config.toml
model = "masked spectrogram model"
loss = "mse"
encoder_norm_position = "pre"
encoder_bias = "all"
decoder_width = 192
nesterov = false
orthogonalizer = "newton_schulz_5"
final_lr_fraction = 0
warmup_steps = 420
weight_decay = 0.3
Rows from block 12 of the encoder of a small masked spectrogram model, named by matrix and row number. Rows with one number belong to one neuron. Each number is 50 + 12 x the weight over its row's rms, rounded and kept within 0 to 99. All counts start at 0.
After each neuron's rows are labels from the 100 clips, of 14976, where the neuron reaches its highest value: "lies over" is the class under the peak. Only what is clearly more common there than usual is listed. The data: synthesised sound scenes: up to three everyday sounds over a background.
# fc1: MLP up (encoder.blocks.12.mlp.fc1.weight, 256x128), inputs 0-127
# fc2: MLP down (encoder.blocks.12.mlp.fc2.weight, 128x256, transposed), outputs 0-127

fc1.49:52 55 49 60 51 75 54 48 48 36 38 51 63 64 32 69 49 55 46 38 54 61 46 39 36 37 63 43 57 61 58 42 44 68 58 69 39 52 62 39 57 52 64 70 58 47 43 17 64 56 51 64 50 44 44 46 36 73 58 34 44 37 48 41 24 54 46 46 41 41 38 55 39 58 75 48 37 31 47 64 39 42 49 32 56 53 59 68 46 45 50 62 73 53 31 34 53 80 72 41 44 44 62 49 50 39 64 37 39 65 43 53 43 44 55 34 47 31 49 57 69 76 45 61 34 35 52 46
fc2.49:52 57 44 36 45 39 67 41 63 23 54 55 62 41 61 48 59 40 59 60 43 34 68 58 64 48 49 26 59 40 29 67 68 25 46 38 66 29 34 44 48 52 45 47 76 59 58 72 35 44 47 43 73 48 74 37 55 35 34 65 54 50 57 47 55 22 59 61 38 50 62 51 52 53 20 54 44 41 49 37 59 57 55 50 47 63 58 48 57 54 51 32 47 51 52 60 44 50 45 46 56 49 43 38 49 54 42 51 61 54 52 73 49 51 84 37 49 80 60 56 30 58 33 54 63 46 58 51
lies over: footsteps

fc1.156:59 63 34 40 39 53 62 66 42 64 54 57 51 39 31 53 57 59 60 60 52 59 67 33 67 60 62 25 50 49 50 40 36 70 60 42 36 42 46 59 34 65 49 54 50 61 34 53 87 59 50 40 60 41 53 43 46 52 43 50 34 61 66 55 66 65 44 20 65 50 36 54 35 51 67 43 25 63 55 51 44 46 42 33 36 50 46 30 73 55 34 60 74 61 54 42 51 39 50 60 58 48 49 62 53 46 46 53 40 23 30 36 47 48 57 38 57 31 45 53 48 64 29 48 49 56 65 67
fc2.156:62 42 34 52 58 34 61 44 42 74 54 44 65 42 69 44 72 57 42 59 49 52 37 57 30 52 32 38 45 57 67 45 42 38 70 45 53 34 65 46 58 39 50 66 59 41 73 67 56 44 35 43 56 40 31 69 50 64 50 51 28 71 59 52 38 33 62 57 44 46 16 52 59 54 60 32 73 59 67 54 51 57 55 47 61 32 64 53 70 39 46 29 39 58 49 52 45 34 64 41 69 64 41 45 65 57 54 48 68 36 53 39 44 40 52 54 48 51 47 34 65 57 32 41 51 26 54 49
lies over: water drop

fc1.209:46 69 56 34 63 59 43 42 42 52 41 38 62 57 58 44 55 54 51 58 48 61 39 22 38 53 49 39 61 58 29 64 76 49 61 75 56 45 53 53 40 48 40 64 54 53 58 50 55 51 57 31 54 49 57 37 50 41 44 46 28 41 69 54 53 40 50 47 54 34 58 26 56 46 70 54 43 38 42 38 49 43 45 59 44 49 40 26 59 15 83 71 47 50 53 52 59 41 52 32 39 41 49 69 80 43 57 59 49 28 71 44 50 45 60 63 38 34 54 77 67 57 50 47 42 52 36 62
fc2.209:72 28 53 43 44 53 53 42 73 63 39 43 60 43 40 61 54 27 59 54 64 49 51 68 52 47 62 59 50 44 66 48 57 57 61 59 32 52 34 59 64 43 33 68 46 26 47 56 33 36 40 54 46 45 20 61 73 36 55 50 37 67 47 61 53 42 37 33 51 78 47 70 38 56 50 40 56 60 61 56 40 56 32 56 48 52 52 73 42 68 50 34 42 69 41 44 63 72 44 48 50 36 53 76 56 59 54 36 50 52 27 35 54 40 54 52 48 67 45 43 33 37 58 38 53 27 55 45
lies over: crying baby

fc1.34:52 22 37 56 55 50 53 48 46 56 59 65 44 54 28 33 22 73 37 50 34 15 44 57 36 49 73 58 59 45 56 39 66 59 47 61 60 49 60 41 55 44 35 49 40 43 66 44 48 55 54 60 33 54 32 30 61 57 41 49 50 75 67 30 55 46 47 71 56 35 41 66 75 54 48 67 37 56 49 47 65 42 51 74 58 54 40 47 54 57 43 51 20 57 30 56 54 46 42 48 48 60 38 41 42 43 33 38 69 62 53 66 37 51 52 50 34 53 60 41 52 48 41 61 68 45 64 52
fc2.34:40 40 55 51 51 58 42 52 40 50 49 51 44 41 60 75 64 50 35 47 51 79 57 42 55 39 19 36 53 53 60 44 39 25 48 41 55 48 47 65 46 43 52 45 35 65 34 67 51 48 45 45 59 63 46 63 52 46 64 41 37 58 44 72 31 46 47 60 36 57 60 39 25 46 60 22 39 51 60 39 30 48 50 31 51 39 58 59 42 39 54 60 61 50 78 47 54 52 74 65 56 61 41 86 49 44 64 60 41 32 79 46 55 74 30 47 41 49 37 37 56 55 53 46 45 61 53 53
lies over: footsteps

fc1.120:70 69 50 25 58 35 48 63 47 45 41 58 50 41 62 55 64 54 38 58 74 35 67 63 52 49 53 56 27 43 38 42 44 56 52 61 42 59 37 60 69 51 37 68 54 49 73 34 42 59 37 55 62 70 30 28 43 45 33 70 51 61 60 35 35 41 44 51 49 45 59 68 72 64 46 48 46 58 62 49 47 57 41 52 41 49 43 50 57 57 65 27 41 46 38 54 68 39 60 29 20 35 42 36 42 45 41 52 55 48 48 39 31 57 67 61 65 46 72 44 53 46 59 47 40 52 46 23
fc2.120:43 37 34 50 62 65 44 61 16 44 47 45 69 28 55 53 39 49 56 70 49 65 47 61 52 49 74 31 50 44 56 59 47 46 43 53 64 51 36 37 45 34 66 31 54 38 37 54 52 37 31 52 44 46 52 59 63 75 44 32 38 58 27 44 38 56 49 39 33 34 45 45 63 68 44 54 42 47 46 67 63 47 68 35 62 56 63 37 68 55 52 53 39 46 50 42 49 40 35 49 65 48 63 37 85 46 52 57 50 55 56 60 78 34 72 56 42 75 45 65 47 51 35 45 55 53 48 50
lies over: footsteps

fc1.18:60 53 59 48 29 43 61 57 42 47 54 53 69 69 30 30 41 48 55 56 42 38 35 63 44 40 54 48 32 52 49 48 51 46 47 42 37 80 26 65 45 49 77 81 54 41 77 56 67 34 39 60 52 52 25 48 52 48 52 44 29 42 76 65 51 64 69 70 50 39 47 60 46 46 66 52 56 74 48 58 45 62 48 30 56 54 49 52 58 44 57 43 37 39 49 52 47 54 45 45 46 61 47 63 55 55 47 30 71 46 22 44 35 49 41 66 64 45 59 39 47 60 52 55 70 31 48 43
fc2.18:45 65 47 49 65 30 65 40 54 48 44 37 28 50 73 39 48 48 44 51 47 56 47 48 55 70 42 59 52 57 50 61 56 40 51 47 66 22 70 44 48 45 46 26 47 61 40 58 43 66 63 51 51 41 76 72 54 54 54 42 76 67 41 41 50 51 49 45 51 56 42 59 71 65 30 47 53 35 32 58 65 39 32 50 57 40 33 31 38 74 44 54 49 56 67 46 41 59 63 45 65 44 53 44 34 81 42 22 37 57 56 52 51 42 50 44 23 52 61 40 54 41 42 52 41 70 35 39
lies over: footsteps

fc1.47:52 49 45 23 47 72 45 48 49 54 47 61 53 41 51 59 54 46 53 30 46 37 65 27 67 65 55 57 57 55 49 49 51 55 50 63 29 54 57 41 46 23 47 56 59 55 39 42 33 58 49 33 53 40 34 47 65 64 61 28 43 59 61 48 63 54 45 34 44 66 34 55 69 63 57 70 52 59 60 58 34 61 67 46 52 36 73 64 58 49 49 56 65 33 48 48 47 35 39 41 53 68 38 61 46 39 20 52 40 54 47 62 23 25 57 65 56 32 41 45 48 68 55 50 37 47 47 83
fc2.47:55 41 38 55 56 41 39 38 59 48 45 57 73 55 44 60 71 48 55 46 32 54 67 40 44 50 85 45 42 50 51 48 52 39 51 44 28 57 32 28 48 43 54 42 60 53 36 49 39 43 63 47 61 41 63 34 53 66 74 26 44 43 62 54 65 56 43 24 43 49 54 46 42 70 47 61 35 66 52 43 58 65 51 50 44 62 24 45 63 73 48 34 49 70 39 49 72 64 40 36 53 39 46 35 46 80 28 61 51 41 55 45 42 31 60 37 51 54 65 58 66 53 42 48 64 31 44 50
lies over: laser zap

fc1.66:63 61 46 52 58 65 55 49 50 38 59 60 43 73 60 71 67 50 44 72 48 67 44 59 55 40 26 57 47 60 34 60 70 39 52 38 75 48 34 65 45 36 52 42 49 46 54 49 49 48 47 51 42 42 52 14 59 41 65 57 54 52 65 47 48 44 54 74 51 34 51 43 48 28 66 75 58 59 57 51 44 32 73 48 26 51 12 52 44 53 53 31 37 27 43 42 49 55 55 27 49 61 51 51 39 47 63 57 62 55 42 46 70 49 39 48 52 50 37 64 47 44 50 68 44 38 59 36
fc2.66:64 44 62 62 37 50 41 32 57 41 59 52 54 30 56 56 40 47 51 25 32 55 65 36 70 81 80 31 50 53 52 42 53 57 61 84 42 48 44 50 41 37 43 51 53 61 58 57 45 56 35 46 50 45 53 51 39 60 29 50 67 52 52 44 50 44 56 42 71 52 64 34 47 77 45 61 39 64 56 61 60 72 40 49 67 25 56 54 44 46 40 51 48 41 49 38 55 51 71 59 44 41 16 28 65 48 30 53 38 63 57 55 58 40 49 45 51 39 66 44 45 49 41 46 57 32 39 64
lies over: crying baby

fc1.86:52 52 32 54 37 47 49 53 48 78 25 41 50 54 60 53 56 22 29 36 53 31 32 59 66 47 56 54 62 68 55 32 54 50 41 54 59 58 55 48 47 32 49 42 32 55 46 68 35 52 27 54 35 53 38 42 67 62 50 77 48 54 50 49 40 48 60 59 47 29 47 61 38 54 43 56 65 57 55 43 64 61 46 57 50 43 24 48 26 47 52 47 47 50 53 54 49 51 66 28 53 64 58 72 69 68 54 62 34 37 48 22 37 66 37 60 54 59 54 57 48 49 41 66 47 71 27 36
fc2.86:42 38 63 69 45 48 51 40 54 52 66 56 50 53 44 43 55 61 64 73 58 68 59 56 13 56 53 20 33 25 44 39 50 37 46 45 38 43 54 38 68 61 56 60 59 55 53 30 50 37 59 51 60 54 64 69 41 42 51 21 51 40 32 59 39 54 60 37 48 68 32 50 44 50 57 33 54 54 49 36 39 37 45 39 61 48 81 59 51 58 63 56 52 65 77 40 59 39 44 55 71 40 55 55 33 54 79 50 54 55 53 65 46 42 34 51 48 51 58 35 68 49 50 37 66 38 45 53
lies over: footsteps

fc1.61:48 68 58 41 47 39 64 38 43 63 57 37 61 49 30 27 47 45 53 35 62 66 39 43 46 64 53 51 51 59 68 34 36 22 80 73 45 29 48 57 36 48 33 46 32 59 43 55 49 34 46 48 38 48 51 65 41 70 73 67 53 44 57 45 73 43 65 51 69 54 56 42 57 52 57 57 31 54 49 65 57 50 69 58 59 48 43 59 48 51 51 37 32 29 27 61 70 68 62 49 35 36 44 50 44 40 53 64 46 53 55 39 65 29 59 58 55 25 63 56 49 49 45 35 54 57 39 54
fc2.61:65 65 42 63 54 45 62 54 39 43 35 50 49 47 68 33 42 50 78 65 60 61 68 34 47 37 33 31 24 51 33 58 64 52 39 59 43 38 65 52 59 43 41 53 46 39 65 41 52 56 25 49 41 44 62 45 74 31 54 42 43 41 44 52 63 28 56 64 46 58 53 62 42 53 59 50 59 19 61 37 51 64 39 61 27 39 53 53 57 32 41 50 43 66 64 45 41 44 77 53 49 41 59 42 45 61 31 36 65 47 50 68 57 40 54 62 50 74 59 54 53 43 32 74 39 60 48 58
lies over: crying baby

fc1.202:65 73 37 48 49 31 74 43 82 42 42 32 57 41 45 53 57 45 46 43 35 49 34 38 58 51 54 57 45 46 61 55 48 75 34 59 53 49 66 34 68 46 52 70 56 43 37 54 39 61 62 46 50 31 46 65 51 44 47 24 67 57 58 46 52 59 50 75 32 57 57 57 43 68 57 53 59 62 60 41 53 33 52 61 54 49 32 43 75 58 38 55 57 42 70 57 59 39 19 34 48 43 67 44 39 44 25 25 42 62 49 49 59 42 41 51 50 51 71 41 47 46 35 66 49 56 37 55
fc2.202:32 40 57 43 31 76 32 55 55 50 63 65 63 30 44 39 49 47 55 50 53 51 68 35 39 48 32 52 42 68 66 43 44 54 47 37 36 45 17 60 33 57 34 35 50 82 69 52 53 33 42 48 62 52 65 36 41 47 61 76 69 44 41 51 49 57 43 55 45 50 41 36 63 51 40 38 64 45 46 40 45 54 34 39 59 41 61 56 59 33 66 51 53 50 36 46 48 45 61 45 73 78 43 51 51 60 53 37 59 45 60 65 53 50 38 55 63 71 45 72 29 42 66 54 61 60 49 64
lies over: laser zap

fc1.208:70 36 44 60 52 59 41 70 59 28 40 52 70 38 74 44 32 32 55 54 80 50 46 69 59 51 49 61 45 44 37 32 60 54 40 55 53 67 53 47 41 29 31 60 45 34 63 58 39 49 54 16 43 55 42 46 53 46 50 41 62 51 64 38 43 40 48 32 39 54 36 54 40 54 35 51 67 52 55 56 71 78 43 71 58 44 51 50 62 52 31 50 56 55 44 72 41 50 41 38 59 61 29 45 50 31 25 59 56 65 54 40 52 61 59 53 57 56 58 51 35 69 50 48 37 64 48 32
fc2.208:54 43 54 63 23 43 39 65 45 25 62 53 60 69 52 65 55 48 54 30 48 41 53 69 47 56 58 20 45 67 65 53 37 52 23 46 55 53 18 53 47 47 33 31 60 53 57 61 65 42 45 50 63 43 44 69 39 61 20 39 40 54 70 42 50 48 16 48 53 56 55 52 49 35 64 60 45 59 52 49 56 47 62 44 36 50 36 64 60 37 58 61 31 42 47 60 54 55 53 55 58 49 66 30 55 40 46 52 50 46 56 49 39 68 61 44 67 71 71 68 55 34 59 49 42 52 51 65
lies over: footsteps